Rows from block 11 of a small image classifier, named by matrix and row number. Rows with one number within an expert belong to one neuron, the router's apart. Each number is 500 + 40 x the weight over its row's rms, rounded and kept within 0 to 999. All counts start at 0. Numbers have three digits each.
After each expert's rows are labels from the 100 images, of 14848, where the router gives the expert most weight on average: "responds to" is what is common among them. Only what is clearly more common there than usual is listed. The data: procedural textures in two colours, tilted and lit. In brackets: how many of the 100, against the usual share in percent.
# router: slot weights (model.blocks.11.mlp.router.weight, 32x128), inputs 0-127
# up: expert up (model.blocks.11.mlp.up, 32x128x128), inputs 0-127
# down: expert down (model.blocks.11.mlp.down, 32x128x128, transposed), outputs 0-127

# expert 1
router.1:488472507472529579525475618543540505457496483503515453500477460471512453539376534540460490503540567523426522446467444519514541474488522439493507517549455505517467580485544461434479578500429494471537565488472517510602504505492533455490435525522510452539529497469494483506458563516480533503477528502406511460473427428498518462490495476481522482532547436532547480531496504478538565511538
up.0:581538482496514447531458557399562509494516489539494462510522523479478539512508552516412483463479457468450477501515534511479552516512499507543523581453499403464445517492488515531482552481513472469523533509477530509471510428522552396486529469504506497501544472552442506585534500592512349533507476502410476474492462481573476512538513479522485467497546468479480483519554490495473552550491
down.0:397458485475475555496510491577505499532479504469504550490471463519572517481484441465545537528481543519522514499480451483476488458549524493504470440509486639549541495543526473506526471497466527523474474483503438487540467583440502605519475538457521452470495497453532470481444456500492641486534533472590493534491559526440533491464503516474500523502513496490484560527479522483550475402530
up.1:422462523489487539474500433567442501498450486561490522505491488531541484485482465453554499515512563540566526507459460494548451494510526473484463442532470549541546497480510422472542439477471535520456499514487515514485493456450465589513472546511478520537482557496512492467503475417490686476468521462576539468455541495381495480484483514476529498493530546539491497467468540510547468458529
down.1:569491505515536475524480535464498508483503507459472483536513599496483474484505523530516493516572434446470477513555528489460543518465459527472509588491553429417473513525517599520444500533513492503571514541528513513461488481569519437463546466492524537451498437518528544494548536524523409497501473577431496484505447501565450459475506476509461516454447543512535479515522459447417495606426
responds to: green (100 vs 16.9); ground colour: green (99 vs 8.2); grey (39 vs 16.6); pattern colour: grey (38 vs 8.2)

# expert 30
router.30:469450531482590467485465467517515529481440460512512437532517545533513511473486538538549459518542546481477526469439476447376528489550515492528581553510487494542455513531443480503487548462401486496612501576530520496504529494549544461514479582447510465504444507420523485450519509488480522539495478510428527479540548466501431465424513502516484490504462500517559519461456522446456559508551
up.0:497481527476474405528474430473566499512505567525500474516487562482408541503607558554563472527494477543534452485505516502457491514511532469565581549436545460486511490479500494583498508447508486505575477551433464509441544430486519525527476520443528471460538529493453536517525454467462482539619449485500478496511499465547445532446508455451483520469540469489543512533505529549462517471550
down.0:506549486475526525487548610464494470480530495485501512553497485520549549493453456489485492507561492539472574492456525494492637507496564451470477477521493531555523503472556536458486479510501444516502556503480524496533451449479487508524514492596484430515418499507537487501467466551497394462444496463526489538549419539495453467547468478482434493586459574478495522526508415476536470486443
up.1:525535484501489550478540547452481480484548504385517509480503455500549523538457452476431521491427426450477570500493558494478504541484471530480470524557454518470437469593453550461469533520500488482476484485565533487587484484540463454477531459479444549520467438534569452492458515489558422420439511548491517517521475525507477489597545519552550507527463513474474473498534536488510466545430
down.1:471441531542515437512463369540528533520431518601515447462477552484436438500555515523474486529439530508533494511533491495515430466482530511574491500482553496521476453424453459491536503480539499514522477505466466545494570502512532482474509480431469523535525539417403482474554506469469553550533481562497499492509613507445552555526511500461530529481505497532493473491469566538533527466540
responds to: green (100 vs 16.9); ground colour: green (98 vs 8.2); brown (53 vs 16.8); pattern colour: brown (53 vs 8.6)

# expert 27
router.27:527476451448600484488519530539574520528475486490530438509480495545485492495480549527566508468560553456436502480463407473464521470530538504515551519510507558527472571482522519470507571501429477558556500533610472508530455527482548526507443532507548425515492523401525458469496523519480473522529515539469479468492519486494460425388506475494484492498417434492577498520483497433493537507509
up.0:456500491483452574443480559512497503527496509424448560478472539525531470476473496504525554551561487481464478494520518495516487445478499549460449519586611444513596476567491602423485454504493470481505418512527537538483483549533496487498569482474476529455512437544563510448455506488513493445518496493552494440499502503380505545487510482487523538506470493455549542494501508516490574490425
down.0:502532518566563491496603453447464491498468447543514489556535540508454454536535474481460457488464450518586556503481538471523470567520502470499550479492447476512430447513474391547494545460514541488563550546472598485505533457500505522509464487473516479512442510501508498523554453396527515553455472516473565515479561513560428515545489525504515486457482492553457466449476539470483415498509
up.1:495444489533479510522500482521604484502520501649508455480454413468366497480535529508577539517462460482412518515511536476470548469479490471559550477475539523533512501441518428538522470518548593480523477523444491539443503521469540501501510478438492489477511505444429514513521425544497482501501510495434512582550530455441515515524456500470528492448543520495463535531500542509510523501502
down.1:534539511497511488456513489467411479556528509382425551553521599521629612415469452455480490446600465475522463470486490492533535517541508544441519553430533462547496478508483544516498490484491453497493534510525514498477502515480493564477496512581474533487455455537531510514509458475589475502484511485530454474487470501505449467463465520510434492485487507517552498485529461482443493536515
responds to: pink (42 vs 16.4); brown (39 vs 16.8); ground colour: brown (39 vs 8.2); pattern colour: pink (36 vs 8)

# expert 11
router.11:543518431467490545471490592477576467445542526504509455529498417454519451559492550504417500451474558490424432497484490549505575488458505462474504507503455526489482571424510491500474570502445462496482439466498490419566495452523481475519533464560509487505552428572502522471424565535450520482469532527465538453488478552579486494482492512525557470488530536518545507470528537504527536540460
up.0:518492517544475578468471448476452560461573524394531554447533504560524497512481439484487510547503436437524464498546536519528490500518471546530505554522457491492564436591470546484472462525565452425499507520589524495449490534550501469464560557494486486480501454417552480471554554513557522397503480513439452512561493511507462455547536467509459479516441518481502542501519489487465491502494
down.0:521486486503500492511507514521605417483459509505482459498515364472493487551480549496469557473456557488474511490455467498511506491474536477574502483512466473502484536393517469511489505450486535518477494432495463469611470453443452520528480430489477463513529521530456458568489472542459496537521466482502508517455543524538538500452474546534578469544557520538496469517517592506633508496465
up.1:529462490524515504489476551561567431486528564383448453517451401508571493453447493478487505519490545484506502489424506458457503543567516495530575547491528523547487537486471555485497512483504403513536506488505462470534504541488522472490475488467481397483468487472523463518440538458490471531505507528506504514552539527463558503416556539428571534560531506466520571507517556492534513450433
down.1:422441533468524528517519480531482493491491529532474552460491488488378452509538508499475462521440457552521557547578452493540448468495577503486450472439503490479452460516540479519528488559576598515481481484496534535538521461518496493458472442422464594508508498576430507542559445455491456514501468492527461519524488511495518541578478488413512546566512488574495453517481499521532502551508
responds to: blue (97 vs 16.5); purple (78 vs 16.6); ground colour: blue (56 vs 8.3); ground colour: purple (43 vs 8.5)

# expert 28
router.28:521467567506466498496510406544506561528483514490521470428474492545502533485470458515542520510530529429491522459493480520471488458518498537521535520511493551528491517533454560495468518533516476570499464498611410535479529537453515488521512574446490522540510585395468456480506519528518508472520501531517469527534549500388525435465533450501447501504398437473549550537552446443471546455500
up.0:527482493468513537482484586447468494445509513473427523529494557534487480483531539476503458487615459492512471529542456526571492500469507463443434485434561416476550514478570525462532493515477476412493562512464543513458477504543499522448477461540510494494532498583566578494477520459552487509495466500450480461480419452544477525481455534496515492582527566511514458465426506539511453583496
down.0:468525520529507474504567457502477471527448463517483512478593481509510503475460481527519536501460479454571591521440567481465446577574461532500573471595482501519491439579461482539458474449514583548549501532547553475515476507444500478530522426454513499467435528435509460495497441453499497539501502516519560518487582469491511545549491523510501506426472415457513517481474519475479466439455
up.1:477458460465500563473472622473536481473478467514455532566457479439451469488477541512518513485545564561452510496518529489546547486459501438474453517542525417486541495470528463410494533460449526410540511473503554540475464566597501451477539466528500486506544454531534531480458531500545486455473470510431555492476480489553495462481485541510558509497551535522486477440435551528490510594464
down.1:491537521547549488520577478494451499565496483436488510474533536531566503452476471473501507491479442467618560501473549485507416599592489510501534459538483482506486462594486474532484456469490526511539541529498525454484470505458534522469437451462535498478458517494534488543511464397507531570507503517539541456491556478471480580542503520466519512432475454472483506523483490488478408405462
responds to: blue (96 vs 16.5); ground colour: blue (96 vs 8.3); orange (37 vs 17.1); pattern colour: orange (37 vs 8.8)

# expert 21
router.21:495484529515515472513476451555438534482433507432486452482495568531546515454471488547492514517607588434514509485446462520484482509543487490504550548519478508501504540493484536445465517482464470548533556492544478511503545560483531526477462532521504470534491565407503461475453565469551540589476510522471514495440547474441536427417532530501476447546416441501579499461518505469449567488528
up.0:514467454522567484513514482533490525465534560419513520492467502537511469544596477466481434489468502469573460529503439470563502520561527455451505494442517542519492494475497418552507487461480477446496565504461474465494492491500521603457494497506501504523531469529581514489453495420504604562551512511490509510471464481567459522426475569493517504504513580523448538459492501488520367504532
down.0:480509500484492554494440545475535429434479508502463524545519419451543545479442518503484531494525486536396515530516523503478532487463456536520509504496440523516565517507557533539497511572530543619510409503589521518485434507464427459540538460489504455464453456545498476521512532558490422455462464518563469536536498596521494494526503465511441506467519444483560495526509452482460537500440
up.1:493483427492508440472504507488547538508474456628483509523501499493381510504527575517563560505526579498473527499504501510503541462495524491582511511501528447477512484488522369494492493455466548413516539472479509501438470570577528486507519518529503476513538503452464532515515478556479508461531479480406517528497506494563472415483549487513524454456532529496423490476431529524515477497579
down.1:514579528495514524495519533487416479528521497375506515527570510505655555437426462473494516447529476493538489510433508509500465588508457523484560480530443523505535511580524579498489460494469460530497499538520528448491481523445456562501439502551529468435444517478550474541490527444538535538479518500528498448447539518461496501489496541504490506437473474504532498524515475459436479450463
responds to: green (68 vs 16.9); pattern colour: green (67 vs 8.7); pattern colour: teal (32 vs 7.9)

# expert 3
router.3:541503516527480504468473561464564510522551522471506508506544444459494511518449533531505572512488504529521441480451522532493563509433470441506549507572468450444496456493518477457416516450488453400551543499454565487537530523574536430449509495550518443465525416540486453463479498573498455493507524508380526500494418486507536471554568493506556486493548471481480505497488555571516519519512
up.0:529523501561434574452483503473531490501561525363474507475514485511531497520472449456486573551582420497513420421514465538497470464493490545506506496538455470522542475511481598461472482513546431487421506449542487519520533602480481494471491516523456451500460483517520444483482536561542497502487468490489451552477491515466572545554532498486515487606515509513477517507555453521502506474447
down.0:448449526450507467473510489506603495532473466604499549507491435466472531504529544495519489468437540562503525513486488467539534472497609475505494468499494517521461482477503355522532512468492553488483464503498500499559500461473478465538492491456469552527519471564432518534528352545441497471490471422501509508536491488524492518531475501488538523535568496506498496488453531512602434536536
up.1:542572497502560440520547497477528488517516478476530469489551458494457510506512521549471500483511447522501495532499518500468472527468463546538518550451500540476459461504515546513531532583582464544551483485527560501472491515526512435496533432523547409489438470482489465488553541497489346500493513544485463500595539577574532465541536459477439483497437457441490438557461490475459480449466
down.1:469529540496453568487542500512460512599493442477463542524486531527580547493446452450509492506480538545561539447455518474547478511548542491473465479536501495559511509524477480425524486415445469419503579478458470490501490501481439537507465534522457534538476547464513503526474422474557617485462488420521531450457477436425496501529486563507564508536535529478475512477496555524545440500512
responds to: pink (87 vs 16.4); ground colour: pink (74 vs 8.3)

# expert 0
router.0:564501507519494499485517499500599535526516527501514441428469445483429462545462475458504539479511517511476475466523461510520541510465511451536532475528464491468483546468506495484406606526520490546523456420598437535480487490455541449494529553515530463583566493481452447495502586562505459468506479580451505536518534504530511465463493441511505470506489407515546490506576424465490521466457
up.0:491525550476490557498476548543386523500508512402443495524502558472626455510467467522518532521570523502490435519500483506532470495479461488366466518489539493491582522548514590456517476516489452498472514473472541511555489547519472522507501496505502494471487465496576475441460554429520569497492532513568450436452465456493527508422429488518494546542502486491565522485479498512492534505479
down.0:520465497550502441528508479498593479472503537562535501503436483489349513531543491468511477520447477516529564501522560502466569531529505425581545496506428471453424480447509434586452552477536574518507505496482483502496516463509537487459480504457535478507507513552426495550559454537478440517488485510432521586547494511555480504539518506479498489465494551514428518492544443533507470525510
up.1:473502536481487485490511512589435538519458517454468517497496606514561456490493514503522514497541582504535429511460420509550470484509511444368493453515569498473526501529492502466500471483462486506458592503465518476599486520497524548481471502522530536491506509506514484450472506454507586561502530481548484423404497413480513508428404504512532567498494505533554521473455505504523512522526
down.1:512484468573486476528478485449562489458544542523541489488462402466414460552549511489491527521455451494480536510545571514451527531509463504581557518530424522460463477498515481568460495516556560531496409488540473496467512517498530471510521503464515446472504486521479507524524508548483463466505484554468507623563504580570488506555586485498467481421513516480437541514551441509474454465459
responds to: brown (48 vs 16.8); orange (42 vs 17.1); ground colour: brown (40 vs 8.2); ground colour: blue (36 vs 8.3)

# expert 23
router.23:487499473510510519462457549483577525456480480451523447497471466519555503524463493491498509510551548487482470463472483527458518510480520490532522511558476487553531607493452528442495580494407392459550524469496481471477503530486553476473499594500511465542504516405527469473425627501513540514489472495458537438496529431462489514460496502526546433578491456469567488501494511545480566452521
up.0:499472497516576471475488484521499551511503500448554477510455513529541496512554476468477429496479554511582477504481476471549501480517530471468468466476498510577479486441490406483535505460378430436511589520435487481508519504521508583473483525523468511536530490499538512483462494404507635566524504469461534409480519473456453536491498553514567496499500549504452518471481552501547450482536
down.0:508478490522484506517420530460462432420477539530449527522511469435451472475493539539483554501523497517405523528552548518462556490468444542539508531518494503445527533504528552567480522575573560586498414463558502536465452510469491467511555462458503495481506469495471509507523573551502413480495471560546515560509497569534512478493514453505446492469485458485525479469534443499401558527441
up.1:478521480510461552475478514528481445458562531440474522471501473519515512482485528507487539548487437477495459487542446531424558480531537490517496514484594528490514502563411624566484484571542474446453419483489504487532505510473534471442512479481522535480451433528497497454451537546499405522463488532537505497514538460477588575487448512501513521597502503480585532485506459504491579521463
down.1:512471546511541482544519489490532533538506504557483501512484539483432511471505488486493441494462527530524505493462502458560509481510531412406472501484489425547411465444534410461526498494483565472535523561484547551519503410557494491527470494534451527479505514575473523525542408481512563485446454472454519519488448450565464495551507492471496510435559485533451478499445562497552380536508
responds to: yellow (49 vs 16.9); ground colour: yellow (49 vs 8.3); blue (48 vs 16.5); pattern colour: blue (48 vs 8.2)

# expert 8
router.8:525465463517493469459439566424597445510469477539482461561495497476509494522493524492512522529543532536469489434492508516406580484490561521567555537531495459519479583483464501522470564470439436443570488454470452496490547488435535453484518555486486462549486491476480512508447554556454470526474461504438521467517478485481486538438569488468549436588564490473518504492529504531481561436503
up.0:499499468493557425507495486473557494533489476646540456513490492476432475473557557512524483474515515549503474499482472504522516469529531486522519450429509520524438500383543333529553511508458553577543510542480469517441515463472521516479470455528549465513505539536443543550517482491477525535531541508502522439501520545527503489459481521446475501411540542536493477498475489491494430476521
down.0:513593529533434569533486516493423540519567481412507506463532498481579510526422452530492500511538493499480514490542548552489483522478422512474483522540451503486505529623474610451432464500531420460477498462489503458431517531544522500526507529525497511492464482425518484453499574480485487439537511503465446559490478474512478489506521437547496481499471469474503519505532424439438558467472
up.1:474507496449539546482495536494444516479434384602533528551491472509509476502480485488551495489547598536471564534496492487549540446492481507465450438529518533583544511479525347465559491491390531498513504533474510516459463537475468512567519508524468481513487530493531512487470488464532596467470505488522551489493491511472472474487463553538498502426535494489473533488423550485531446515529
down.1:645551478543492458507526523410455503501487558464499481507491545467484504486535519544489551447534472451539492494508487544447534557465454517554593500478478546444451512482514566558427498446551470563561534468521460480466525518472523552487472465480514472535514495463525501517511569468527456569539507595526572512504526528479473482472538436474507483471455486482470475486538454538442577445492
responds to: yellow (99 vs 16.9); pink (69 vs 16.4); ground colour: yellow (52 vs 8.3); ground colour: pink (48 vs 8.3)

# expert 12
router.12:471439508461534496504474522517528450431537580507493480509451481454480479544557547501470489539567559506483418469478429516499518445423598440528544522470456555497537564399572477472497553538514488543475500482502488522545575483492564529482496533527513460539564510535471492457513501509470546531491503512500503485464451526481488445450429464396477471539484512543513533543524535584498552488546
up.0:487509432542529533533494527470644482483520535438528496492392408528453467556571439434593536570507413489517436484527517448458490530492492441488469487512499514523560516476528487502501497520508502487506488491543498546430439488491539525467514537484564466510504459513593489467485517516497465444530471527521515573546521542557461497450471502509472488467446542491491519533500480541506432446475
down.0:596517492489448498469514513496470534490481458578520461477566524497506530518495543560428466425498532496482497513507506574505502500461496511479458471506540476498430495446387521475520516465470458478466557487423453497540553499504476453482509463565484548565487523464439484496513516536470495553514556443434526471524502436455544531602505519555545479588516477498512416460491522462526569562551
up.1:581498531508511372497487462433516492528484510583461443541561567476460566478497530525465497442486520514524475501437529495442569518519506484547573551458518454476428454436462487546463520449527499509536563548460510473540532421508537420523548467527491498489467507513395500529564462547457402570502482493439504493518526496547467484503481469500495495480511492481520478497536534475480539498540
down.1:401493498498472579520486503569465509527505470414497561505439482502562477476470447438531505546483530547504548462507485470535443475545544517491459502482500576546548519582516538458546468503481492514459458453567421499464458586476457575530486542464477485492491532507535511524464522471566585425495481477591456487477510530463534507447542524462503542499489524531475569537496464466499436457465
responds to: teal (70 vs 16.2); blue (42 vs 16.5); pattern colour: blue (42 vs 8.2); pattern colour: teal (38 vs 7.9)

# expert 4
router.4:509477599524503460517494495456460474522442458535497489538444556456540528486558490454434412483448542525505547490526557432468526515524540520495462529460547416528471560474474476526509544461422455505567469492448437526450545456524515512505465497433461554522549517555475553551468465469469499591497454486522553439502525492434452577478498543489554555462518540487510520479557538513486533527492
up.0:575495565528530450520452437457542501456521555555542462458569494500466477519536500484457492486475517490552484555479529552533493499441507470523526477505422482455508463398525432518468492492552521482505550542450470447534554461523494447495570448506500467444583543557421486534543484541449519508544504465399506488531488562546513510622475489497490464461493495510469474511535556553519485477490
down.0:430522486447436560448495505571439502535480483465474550484530515530549528460442432474537542511527517448461481472471472457501474462549484554440497491530550527523570506591493563441519461538461494533446459486580516523525416537478475575540481535540502521469465506486553497482450495516570509459442498509574487485434570505451508455457476517557478540457471520499566569524473473452492507537458
up.1:521433508503493568503463563493468434492486471586496486542518520492468486460497555507513504531583487501401528497506474499439584406519457536498500517458518502519461503505516420526520449528442623522537526567539504548517500592514526422482401522484459475471466486506527555542532491548490492530502517533422519532528448550507482442481502492453467498483550522536542532468483495439493512560491
down.1:547479522499500478487571450559435560532514541444539489437490523576523523484508484475512482467510524391584462461427482508530535547502503432442549451528497494452491470478471472485438494431463469460449558571517475483533526497531572550476477527539539553515527537506517490470510468489528544509529556513450513496448486435499518454443415540520485508428460548551510556440541466481496511579523
responds to: yellow (100 vs 16.9); ground colour: yellow (99 vs 8.3); pink (53 vs 16.4); pattern colour: pink (53 vs 8)

# expert 13
router.13:527463503512505524461467543507590558516543520451517478456484445510496466523461477472535553525573504509520448445512451553495555477460522462502535473557446488523505507494484497460454552513496426436523541441525477522502519565502551417445532586523512440550531464476506450464458625544547510447511490533399505504550462465510510454522515474472518453583504416488523502497514461531483507436482
up.0:494474556505449518512466521518417447562458385564486509512452535430584448513477495506462512516466600496472594501512559474516513487478517539438443496537504451466524559511530475444507527436434530518531453483532441518492472537551464505575471434476479533461570545531499506515490442519498494535506514488479532437442473523495507441442547506470560560454548507521462514488521523471485494532441
down.0:500444435511538477420479436547557560445526567445508449459541493532410483500556520500508496465512429475532433487487445536434480480554470504555593506435502544483472460535490514616481497561539525526490530519522535510503525564472560542451426541484523425476466471467503478417505551450490533548509505556504516516550531510474473518484503498432459467513475473478517507503493493480496502429544
up.1:520514467547508493502483495442529420487506508477486498526510446483463508521509491529503555560536410482437480480539541516414542520480473543569539529540513507498518521508470574532486533554583480498493409446558473546436510534499522435505563506480475463505459468457523485481457588591484372448477480552537505602544539517559513496500508489501462463520465471459486489501546454494457515498446
down.1:527521524429465547498545510509523535590544457511492516493507510508539560497491471479510487452457549530545495483468476472597493502526577441422466491469510476539476502462513423430517508429471480431492591476476493468568509484502458485479454467554497541536521523540468521513517399487535577503482534403468494449472433435514506498526486541521551526554575499494481484512483578514541431526545
responds to: yellow (100 vs 16.9); ground colour: yellow (90 vs 8.3)

# expert 22
router.22:530471502504506554490457602504519430468499515475470428537501499448506415534433576513486524529592541512416470411479446523448567461496521466496554535548489445476458566493532518475450539487454481463534523490483505513579529509511553453499467517522495431518517451494481506494465561560482498536503476522426503491442426453525511446444494478465521489566528498551547511482519505480491599518492
up.0:602549459502540476492532546406520535499559556386532490468507505491468511515510531538422491420478382472476442514552527499503503556493476535498533525482487463464460462482526565511471568514506433499504498478512478462488495531522510492445525424527525485491527441532521505523482580527510394506535512568448472475523487499589503584564540491522513477511496451469472481508516464490448516534462
down.0:391502544451454540524477484567508512532460465566506547488498462476515518492443492473548506536471579574517558477441473472532461427509570463490479436579481519587562510504499447422504466478526557505470478497471522503560517500460485517559505526452479490506493533476485478505508412523472556469508470406557488530475549470429509478533434483462504530503545474512522530529474528529576536423521
up.1:565555442519509483528511587463520460541547498479514489480477462441406482505510535538437535495494417513474489513538540499514547469496466549508507553534492450441479477454547572494503559494521552479511490456528537500503490526546507475469529388521520470476489446477498545514495540550528338494496521552417486503475465512622504517546510483489521512485500462488445520518516473494481461517417
down.1:452503569439489509480470454497531532531447472526493489509515493542590548448479464521572447481499558578533517489426479477471465511520565498488575434526490537585565495539426427522489490466469496473514529509433510486543532549486466488541487534479504501547454498477490500517486410486479566490501485433560525474522553440465469519529478501508467514518556443459494489466473524524473516376594
responds to: green (94 vs 16.9); ground colour: green (77 vs 8.2); black (64 vs 17.1); pattern colour: black (47 vs 8.4)

# expert 26
router.26:541556518472528438525491505448551481530524574440495477538526542523531485493518514515533459511569464559543443464476505506517437525390518482478499464520506431524568528437545581466487482483543426444508535541452463438446546444514487505544615483553492489481532526553501521498513518519443437441547448466521464489457458475548469519463452461463480481540475564530482453551532532525483508497448
up.0:490517556499502448519478456475585507575386529547493433528541562489475441498518559572562527508515515600483442466499500451486466547489553496535595483509544407480462535530540533554468484487472545467561469505488489468496501444478488479546467503502519489469503487532461509494518526527432472504529483486542473483466594467573460509392470445483508514487496487534553424494453483504516514468490
down.0:492545552559551478543466432540453526591580525451518469495529474450517464510465459518452460499463456612603419471488463489527470503462539470544534494463463557540492475470513491503529504520546450474461540465470465483458565512519539492490555534563477461472464477527440487509560552444520493498498497511519436485522546501534494499530488501412497544484504518593444514568476466449507494440450
up.1:527517541481547518467563474461529485517536565464507424479504483514431524525554514543538502469521387463443412472521442450444521493469483520512610561496523510511428475518473563507473522540516478447537476512520600558516520503529553429514506496491521558526493377480513465441538494454502462485472490601506488490519523458549471474459485423511492533510484447479532483495504476481475539531514
down.1:473451537537514506566446507511513476519490484532479553551455484475542530461516441459474438544487562558586573488510544490569545521517535424474453463498478475523530509406506411487524516443476533461521537471425454509438533502483447493494521497504459508498520523582502524562486452478528571508481486434470550534499439494502491528545486592449539503522558544511414505465508514558499422467501
responds to: white (100 vs 16.9); ground colour: white (69 vs 8.3); black (38 vs 17.1); pink (35 vs 16.4)

# expert 19
router.19:539459458501537495480475575452579466486479490534492474546499444463463469509445527487515532474519551518484481445487505509482610503459518458567564493557449459463490547440552451492434616446445491463572532471515472485505494467463544466478537512543539432552558482498472505497515583568523471493491501540399549469464470498545464485459491500514536425498542471556515506484515486522454564489490
up.0:514388557556448485482437419485419478477519590544492502476515541494449532444535461493466511485466493500548519514529579554503559471538505505581537519517486490464460411480482463577484485503567525473476525483462495506493583507494500465427513545460454565483483493529447512513525495488554537527456501472467545538528569533473481521614516542454506488520530494460469541421547503542508476492501
down.0:480498523501482544472444412496479492473490519430522542530531493490526536452495485478519505518500481476455432495471476468456439445458481562491507553499536494545569494492450563453515492516517510529452440516584534530472511542515473523570530492503427577476498500524493448489556463526518499469494465502587497479437620486415529472492490499521503571421485495552507533554504584490489573605470
up.1:453518524499458576465492529552442460523507501387426549490499528505629494460459479468514569540527512494539448472451488492545462499524496517453486489568523475496599501551502534418483457485490483463465521451528536502534475610500499537476474478513477518459475517481519461481473500457532582507481499483566493448415514456432569523488476533493565560503503503495508551481488521539522485524426
down.1:503452489485543448525509479435542496413460546582500462565502498489361480511522553551534428488479507510452560520500512482437535505489501472567566526501495509507430504481527468559481522497544567560574467591502526498487534400465479465530529502459518459506498481502465533500553491508466470482484456524506540576541486528590416486465495472489439466484500528526471461485498528454458537525533
responds to: blue (100 vs 16.5); ground colour: blue (91 vs 8.3)